Weights of a small self-supervised image encoder.
Model: 9.7M parameters, norm rmsnorm, moe top_k, patch size [2, 2], depths [2, 4, 4], widths [64, 128, 256].
Training: adamw at rate 0.001, 7000 steps.
Data: trained on pen-drawn characters of a made-up script with 800 signs, 197500 training examples, 18.1 epochs.
Rows from block 2 of a small self-supervised image encoder, named by matrix and row number. Rows with one number belong to one neuron. Each number is 500 + 40 x the weight over its row's rms, rounded and kept within 0 to 999. All counts start at 0. Numbers have three digits each.
Before each neuron's rows are labels from the 100 images, of 14848, where the neuron reaches its highest value: "responds to" is what is common among them. Only what is clearly more common there than usual is listed. The data: pen-drawn characters of a made-up script with 800 signs.
# fc1: MLP up (model.blocks.2.mlp.fc1.weight, 512x128), inputs 0-127
# fc2: MLP down (model.blocks.2.mlp.fc2.weight, 128x512, transposed), outputs 0-127

responds to: thick pen
fc1.238:455537544451547488481567524484471563552481493567507490503509465440469432501497487478479460468473523561597432469433489468536512536528509564423533531496590537514508540526494480490453557482528518457528438384490509526459518491414561489451510523519488561533476477512513449468465510464452464550488523539497481460478467443536570472470497508523451547581460552464455457528499537493476521537450
fc2.238:519443461580451490444570505555484462492527503467521504510550502534509526525475544486522609544453515487436543567450415520456483494469501532568476529451450510493486459511506506531549433516416510531501555562574491413527494471494517504527488483503461529503516563511513533430461561448528495509521490496480453596510398534444503486480539454544540526451523577496494539464528484511483521531463

responds to: one stroke
fc1.488:541460522550520413504453416473563514529526496466498550510453530485390525521534491432491492456503492563487492493532544486475500480445540538435498491545499562438539492530460509559582480426557502512521437468518527504501477528480554488553495477522489530481533474512492494465480611424468462585535429485524495484538513489481521482558478557484552492503411573535453431499469508512551486525489
fc2.488:497529498457459539440487520490421515546481502486442538519480488464491479463541493544449530478546526483511541516503615485463450486516527496518594466434476471480560469551509497398500570478512568455530556487528416499439504515479471529493470607487462530502498541503597484457494505617530511466497485549513530524443524516439524527486518486559505514483471427489448457547475536538524529472491

responds to: one stroke
fc1.210:482519510438458522460525544523457534599513545567481469502481447479435469503475483496478506512615541457636488518408485463488526495480446520442425549502491476482479569522515470499504517515505480548549435496501529495429519484455528549467500490559486545485474552528541518400445484465560486546478496523481527539554444530573518514522518513484499478479473503449523439470489449487431492465532
fc2.210:522544508446483482479510520500528527484574484478563499503533516522540431481506477580488478469503521475541441558527532429523514479477536560554503498544526499556490521552419501398515502492514504474491475518451486458486438475445529511519506495433527595490474525487543480537519563424465529441505532533437510460519459396454441478550474508536546489482484425579505548459505496516439583543560

responds to: thin pen; four strokes
fc1.435:476546476467485502551488519446532541555530533563450503521488533531433521514495447524528534431514519512551486511497513499539474479498517518462457449590466456549491559456484607505522539509600504473469501482427548494489598509517515541496485526475402538447483572538507569423563545470518435508489485483543556496532459455460500505522521496514541508515494628518493511507491461491491523549558
fc2.435:466513469457512526533450521541486582437503539436559464526559483477486462523476520515467486535469489509465489592539454465579493434521522491499557478503508504513516500540496403470489499548518534434516510558517452451612479494475481436452481522498549467520557461482506419447532510475457483434552486438476436567543496493485476502545428589494502404517508502495509512496533462480533574496477

responds to: thin pen
fc1.46:424528455501565500505488473507450558598533456522499426574479518478444524522466453527467501476491493484480517440537511478483514499503512542519544517444524499497478467453507496423520401474488515438464493516501570506453570446561424460542576496507554563515461531542506507487514496526498434557467484504462439475471574479465483477473483487556500502553487580466509513507455493573537422409495
fc2.46:462531472544411459495524538478533460464533504508513585501500500479468474493564478540503540487544454464515536479470491541484493490555477442471512552571443485498529517492573502501612518565486486515526559455562482518479493523543552513418476512545499507483529600413542433452516439488498464489562529480530491472447512461503577540505486453449521487470532429473500401527478474478538566483453

responds to: one stroke
fc1.106:510506461523570495534502475443516511499420567447473484557478542481554471477451486432491490514538469504470439534449471503528513450537527579469437603488475529419471459532432528490505528467450523411523564479490487481475493504463451462530491491474592542524439530539497437510543528496428493525514509459496544508488477501461493575515513515523511419521516500413467515536583476574496514518561
fc2.106:507499534567466506545469516564580440512525481536561567402489487533440502568509501484505480456502498518532479457516477509495508590464429447512469511542509507538423509448534515495561456468560433580506547438549567555436528534513540444468458477521478528483487534486506466520511497474527474486495473455491602499605499504556499439501542501473491509549495519483504432505552443440480499520477

responds to: one stroke
fc1.373:450519520514566511468478525484549521479492570476442524587539543465415509530488533523530463515507499482556518547449480520479512517525481593458478475523434508486565460511503487495456541528488525448480493494462550525458530546430576451529473502536531529488458408508490509432461536503429536428484473461559551572551454516511514495527504437477488463605458554475490496497544483511478571538580
fc2.373:540480488529517443516522545556501433462478499428490498391421520518482498549466467515511425509439485487427531479500454446471553509476458527510416547493523512572485549567474582458490483442507494466536464474460565543562518537458533424531533476461509572458484515478469526550475498490557443502446438513511513517478438414507506482507444485422480578518507494479499512485470487532511552493534

responds to: thin pen
fc1.14:540541463496564529492481481495532503575521472537509511533510531445433522463472490497464620500544499515451444563540455507520478469529550551460520494430524539461403523501517603429560436471469491419522534462463540491484514522474449426524520497503551476462469519590533526541522503525416573522479505448493510480479517449450540510535460557550524498535507552448517513504541481472525504468527
fc2.14:486512521529412455581482501539513469510517499513502534538530529528476501482473455528583536521475516512488485431543478524482485549507532419492522589582479518501527535415541448474503523504484487503410577493573451524511540601524481546509438505461539503547506544422453406500460444480489526446558497469509516435449538430492509491509502475485488489484539480448556451492509410487501496493462

responds to: one stroke
fc1.278:532571464457551518454488461543441530511492501520508490523546477509479504418501463440497460547496569489505513461511483464519505459571479405463537460594590524528473485462528477479355475438474525470494526458485557545486485435511501517465528568460529486422512454495491592531487540537456493501544501490450460552522530506500578527468501511454409542502456484467505481514521478498476510473458
fc2.278:501420521481557547500514514493518422467447561452524578488473507489489467535517567545448535499480477515492459527501487516482523475481484553496486543518441476374548584485528545515485489536490524502510508572576470477524495490518486516530531533551448524550425423528566458531508420523513538505493475480579519530478489475463475570497457501574437527514536517431464544473509508445487403539467

responds to: only straight strokes
fc1.511:521541453417499531495562486559467543525372512476457451522495506511507478514478446534491509538537551422607422507453483475486533448553522525485432474510510521491461526551550503479429548539511512544430476473504494543518495495463466537437470538472459593472442514548535540474549476528440514510483548481494498531548489535530526560525496521491454498440487420504531444518517518496485413459523
fc2.511:559535471527500514479413491520564484511539533520496465528495526529503425485548485519427509448501523463508524479528576509490473494445495497493548465559564518478497524519419429424520508465505567549489459548509487457449449425527511524464492525514498620510539487517543470512515585525474587444520486583489513533578484501460527511591531488567514480490449421548480522505525504523480533540531

responds to: only straight strokes
fc1.16:480483520507481516494536471471525502457549516562503523491491445389518537490540518508494519488510495492504495504486502501506506491471527439463489472425520475465470586477494527524600459447415449503502455531530420522437402416449443443481488550524554490511470431566530489528465537509484536567460514506433496452433561490595465513451532527463529473527548498435523472515503503475508432448530
fc2.16:523474487514433500543492555591493554438482465343508550491505428524525478499507553504483470540469487436441543552544472505525454490534467508480480493525517516575506495496487509519401521443532535439441540446464473506589506464487486509474536508548567490484505468462425512487433484482497484484502503508494426500469537453474489459510454507521487530412515490509508502463443455564570534561506

responds to: only straight strokes; one stroke
fc1.48:572502533561521373465478445508509510523592553523516482461443493435466533549528523392485466411512483540530522430588597525541514537454522463461492480522482595528510516519424494535486486423505509416551506499504519541437493481488505500497528478557465548480531476479467523476484511508527525492484469416499481495478509543510551492547550492463529499517462556546530490513539522496542487483485
fc2.48:479585502470508584523526533500506547562439507472394501525454505536492477459521547554450448505568535489461484538470549501450467497532521521461557450444512472548491494496492558379519565474502540461503449501480398517416534481472445522523489533498434504478434473519575497472536547574520527482447459573518500481508525511508467522528477472513475467512491432527427485524519539544499543512504

responds to: thin pen
fc1.154:510558494478537484477553504506434596559456532511475502513482456511488455486462570514457552484564511511637430524491506494520536463487507597539492554480518527564557459555543481567448522499459528488506492454497517534440513493415495459474487506522403583482440517514535539461485470506513483472510493551551530520561443517462538544472405507520468504519508511497503552502543480519465550487458
fc2.154:530557504502499521490464523495510501495526605472512528530581521487485459468514540524488532481526473455469563497535516465519493479469485535496536499608524534516569592505544509509552487486496436457541518482537526437523529473474607558508524564536412546472513529494504530467422536493570530474503500575516518573499449463461533473506502408516549489545443507513530447418437467492534560500480

responds to: one stroke
fc1.199:523463547526501513507587465515458501528475424493535422513528501467486505413492493457454498485501554500551415459487506498518466482511449447478473538558462493544523498509523446559397563509509522507491552478578593542527536517385525517550493536447475506547518450515489518488545536498514469481532478436523529538506515536505562522485473569479454528522450493543426546485534483591438472468517
fc2.199:506538512519497498467482524527490459490429512489457545539525497524462493506511493588528477460561487533503459511505507533400458527529565542568554554495554540557482510541490442383415461519450547515525414535510464467460492563547516439471470482494529529493439476425394475508442533473469520461474478513448515507544449509504486527478563475544459419521528479483502505477478509482431491569502

responds to: thin pen
fc1.134:504464532494491497509539468438544545521576479558438483558443449445443431489572542526484500470533488546573492521489445503474438514448578485494483451509495457511505520475484590468547541480528505458522477486417452534527506507463619494529476525492505481485506478487501532494551570456543467539519510547472526509539440517586487448576510501540536513487509540531489469514477566520495519592583
fc2.134:472482497528498484547521478621501478501462550458550565422542491494560512516531584455498444479483487541474429511526492476512499546494498505439508479540491510471521465486473496450445477461549536571451587468557494506532532501479395514491476485500505466490546432526491512478400516457500489458529482475484509505543567515471501522471536574482476471531457514389590484503499441481508445548435

responds to: thin pen
fc1.433:543456447519481467442532429502510567488470497599481490467415462498467515467560465511503499470485529536486452525455519501567469510485554479491459496588535535503527583519389510393483514453539537522545492510486473585489439475494531487489509507456502513483522476590470503453523554436523506516487519471485475485475434562498533536598535510504524533535468518584497503488506511462485426472552
fc2.433:512469504497503480512473523540536500532477577411510465545526558560424485524514500502488456503500500530517486447537509519435470443451509490423464474482383516515552480440513485591501538531506442454535581416526555480524568588392540496483496537463457465470567475453515495472517480518490510496535532483442478510551546496496494526433548478461500485455430499513542482515501495484496589526500

responds to: only straight strokes; one stroke
fc1.186:480452546492627500448504507454499521495483526468476551475498519492502578439523590543487470506521510576539516509453526568503522508485522573502524477438448480398592522551534544503520558532505495479492462493423482464518513461490525453554430472579511486509491435525536490478504561512448526512457451513526487524475470458501514518537518430497503538524387518527494490498477555506485602512492
fc2.186:459582538514418455467493523574471510483531503473538602540465542529494514528522558541465486518487446543444538491511437557484477500548477492426460516470455520504560454539549513487478492474500541459616553435530498553514548549472559512513554525548462471507482503473540589467479478533483498569418507537520493471424532494466485500435491474524500535499449465513518511539478489516514544406461

responds to: one stroke
fc1.284:524586567464532477551502571525556566550454538472464540565476538537496500458432535554488498497531508508499493537516502544482508523516532489464408498487506545507583555492492554517492580475516460481564420482540457465484416480480445484446437518538485584588467532542536546494492542490525532472489565543474450507469431488552523511510509452494533440503492454514503537455545483522470482525575
fc2.284:477532565470485466490556494487546498465476502521542511471442528389468405521539494567439522540539504445492446495516491480599529551519403489469501489539519503545426557526553498435516528517565476494579552515524571496475476477473469470503560537543529471484559538492509486460567506466512487520507537498463539477523523438521517540546525619487504527496506502495535509480554438425484537470502

responds to: thin pen
fc1.416:604522504500511430488541420456469509581488556452481568562459468521520489470502483494502585555462447510506487479555501527492483446500529494544424470497462538511428565532516586398494491492495502467448483492470499467473512526531425476504443514523517525413534459512425495494548500500506510489481515458569493471440474541515509477573506489499543450510541458476542568536506525559530567488557
fc2.416:508446553468512486492498531488538434486530475447593483502500509519465501553478526501571501505486493506455502580401443528504520546432534514530477560506492507434520443503418463532473437518461482529571508541515508449513490471514528459582434422541523496554501488518538541467377516435491488525497516542499477451460492507491531551467550473483441549540537583542544539483546461505432512497505

responds to: one stroke
fc1.235:540558473441538533479562491515474522546447559454522530527514499444483525468493493458523519520477581483509507509491469547577542431476506481508525500512545497462506493513448576464467477476440523460492503515514531518485424461524410524559515484493574485490461536606439587511552585471492501555499485570494483471484447483481512494462535535406452515559436535576491576512551483510477512453493
fc2.235:483494521501581545477535497498618442442432515494483539501496507507509508532527481513506481486513442528488480499508551476630501513518512507414490540454463516476560546453570583506483553496520511454539517534520518538497557565444488470495563533551532412538513379423496519489476495508470418513487463480570522509445454501526483459479524499525524440497467513536448533528449473463495536498510

responds to: thin pen
fc1.39:558446479487547447485486458447453494505502551459519537475467501493491510474516523486513489503418511540524554447582586483521535488474540488540529382507511511441542501507484560526495489455506528495497471458492500521405437469548499480545553550561502457460532440514443557493418547508509541507538486533564442485554491535539547523561487517442486527487445561533583528521483567500547546527447
fc2.39:431614511553448493459464520546569459530557478554514541452545552547476541510533483532480561487535500485511471557513472548484423527511497508510488511485463487502500502489493488451532511513563470528554488502515522541496555564524552424460507494465528518492539549460522514450543501527501523424498575501445571562517544453414451447488542452536527487512595430518457454502499484490455562439537

responds to: only straight strokes; one stroke
fc1.394:484514543504477431454463440526532529542528493504518500486395499423425506514527520498427454418481491546509447537527577552528465488493522446484519529524457549496513504469438497472430490375502514483565494518453577537400506529476468458532451489452547477472520477515443548467499514498537513493526424470494462481467486523412501495545544534495584444466481535517519524466499512505537525469461
fc2.394:464518452488495537513486530557489515514487527382473523496516533562476482466490445542446461480533558490423476510482547479479504502502493587513536515454504491485508473489531532456615557419503555523499443460480425459489534549520455541545484484555406526482507516464590485454481531548501530535483426527476506527446559568555517496514517470471542445522460480512448458518480533561474561559486

responds to: thin pen
fc1.103:555506475508545499526530437513516510489471549510426501523513460571504459550482563506500454492454523529581509534525526503591470498518486493493430495507473530482541486518463509500450560486485583481549448457509451585416511511509550448506514514527454476475490461486445474484478537450509470470559508535561433490558507522522490590546482536481491441581499450496511593563511498515494629521470
fc2.103:421533492433500489493493533481498483568529505564474475478478510496458563504534510513492540441496532561552556422563554479521496521513408466470545546552548493535558551459478496515565485461580453435531581401479528538523538459485509481435555532505504551466519463483490544455487506548519498495479474494523471449526482456461508446489448393436518472473504534485544509570507509525481468433507

responds to: dark on light; one stroke; only straight strokes
fc1.400:490530553495519431468485447499538464509501495540539520518490513489436483513490468422475455481451480550494448499483456497559527524473551454407513546561553527526573535491364457492470470423546522507565450427491526516494494518507526494482506500544552481461531507498445448461443541418503484580517488437496486529477451474455573506505549603517494517548495559482490495488443520485473515531448
fc2.400:490438436542518412498480474454510566493533532434483408532510510502528488484511473482465633470476466432517545508523531521492442496491453499501456410538524519444454542480476534453497478524515475481537519499485448456474519463426489475539470483503499467500533486540494491445504591588542561459462518530469514469495532569481523554463476414519569530485463507505524503484537519450539467580569

responds to: dark on light
fc1.252:464458462538510541474519510490478496558487499481487496481483493557527480476467483492476509492527524586468544511544551544494512517495435497483497505469456460443507470524519570523521536461468587553569515520527436479457467459473502468525498474584494512504510473489512511493439530507455525535552397492626452421470516516505518501528525539464536473576392496433434505581486497520537614463486
fc2.252:523535472538497478543436474515454555542531540432462551519505536495437559543495522479532477515435421540404539401526524560469458458480554478432532466520498578467531451441530521541539469471451545447458464471483498526492571554539510480470562510511415480517456432487506474512444498547562548515508479513559483501405521523499492509502501492513508448489514524493464507549458516554539533511437

responds to: four strokes
fc1.207:507468466539496484453526498487508529511490474469494474531506510448428524469438556494471507482485562514515539545507511494463486482560468422575495479507509547527488484522498448524405467493536558544459511517494591501494504558465512446489415547474487555440561425488557491534498533512425516514547500422512449452381502497416587476497487539533504540565496518511396501489498529564484483502496
fc2.207:529485527503559481457493479514433524518509463507564563502547428449527475506473573541484540502472475507485454544515469507584517547509525471553561463520549501466540479475541505414464468449497555483454499468471487515474499532575466519568534476533502533478434504533487477540480468455472515497460499494451567571474493433487551480428508567545447499597566517429502479403487491510515440476424

responds to: thin pen
fc1.124:536470508494502503483539487507500588526493508494439482517460443570524468513551507487455507540482512532541502476517517456487533525464505519544474446552512484592617505555385534548389500496493490494477436481499484532495460500486608561550537492508462469537510454477482545518456523434500502484534512558490492536550448534565465459537509462520482498511499468591467560523471572555503556549522
fc2.124:460463546470403480513535460553501451496556476533505601419476498524516559552525504544534518466555480510461444466539471474494424601485481424501482498541506481538529514474556458502492447501505528487528514439551480559529495563444489535519477503475494485505453515470491479453529479506478512444508507558475516479479502469550453461485501491483501458482539492450556466546563341443555499510443

responds to: thin pen
fc1.118:555483463451499515449541439502494569530482559529437391494457432426486457516512510528495544528488545484578515528508503542551520505487569531490472423514502510442446509469420583464465460518473580483484565492485530546435481491519494480457479531487548552356478487527497450487470504495474543495499490511504500500495479473463510514529544595549471480540508493418510465472494557483524505515456
fc2.118:493534545466433516525460530480571553467512507466544519426468573484552529483528472492507494502394528552460554480526520490513498459521465448506514475482499474511487587498476470425497512448540475490450507508494487520528627496520537462445545586554498484594609501447481504501520487537535528416537539481507447493474504533558455501557526436451494489427508452505504532522470501491501566485507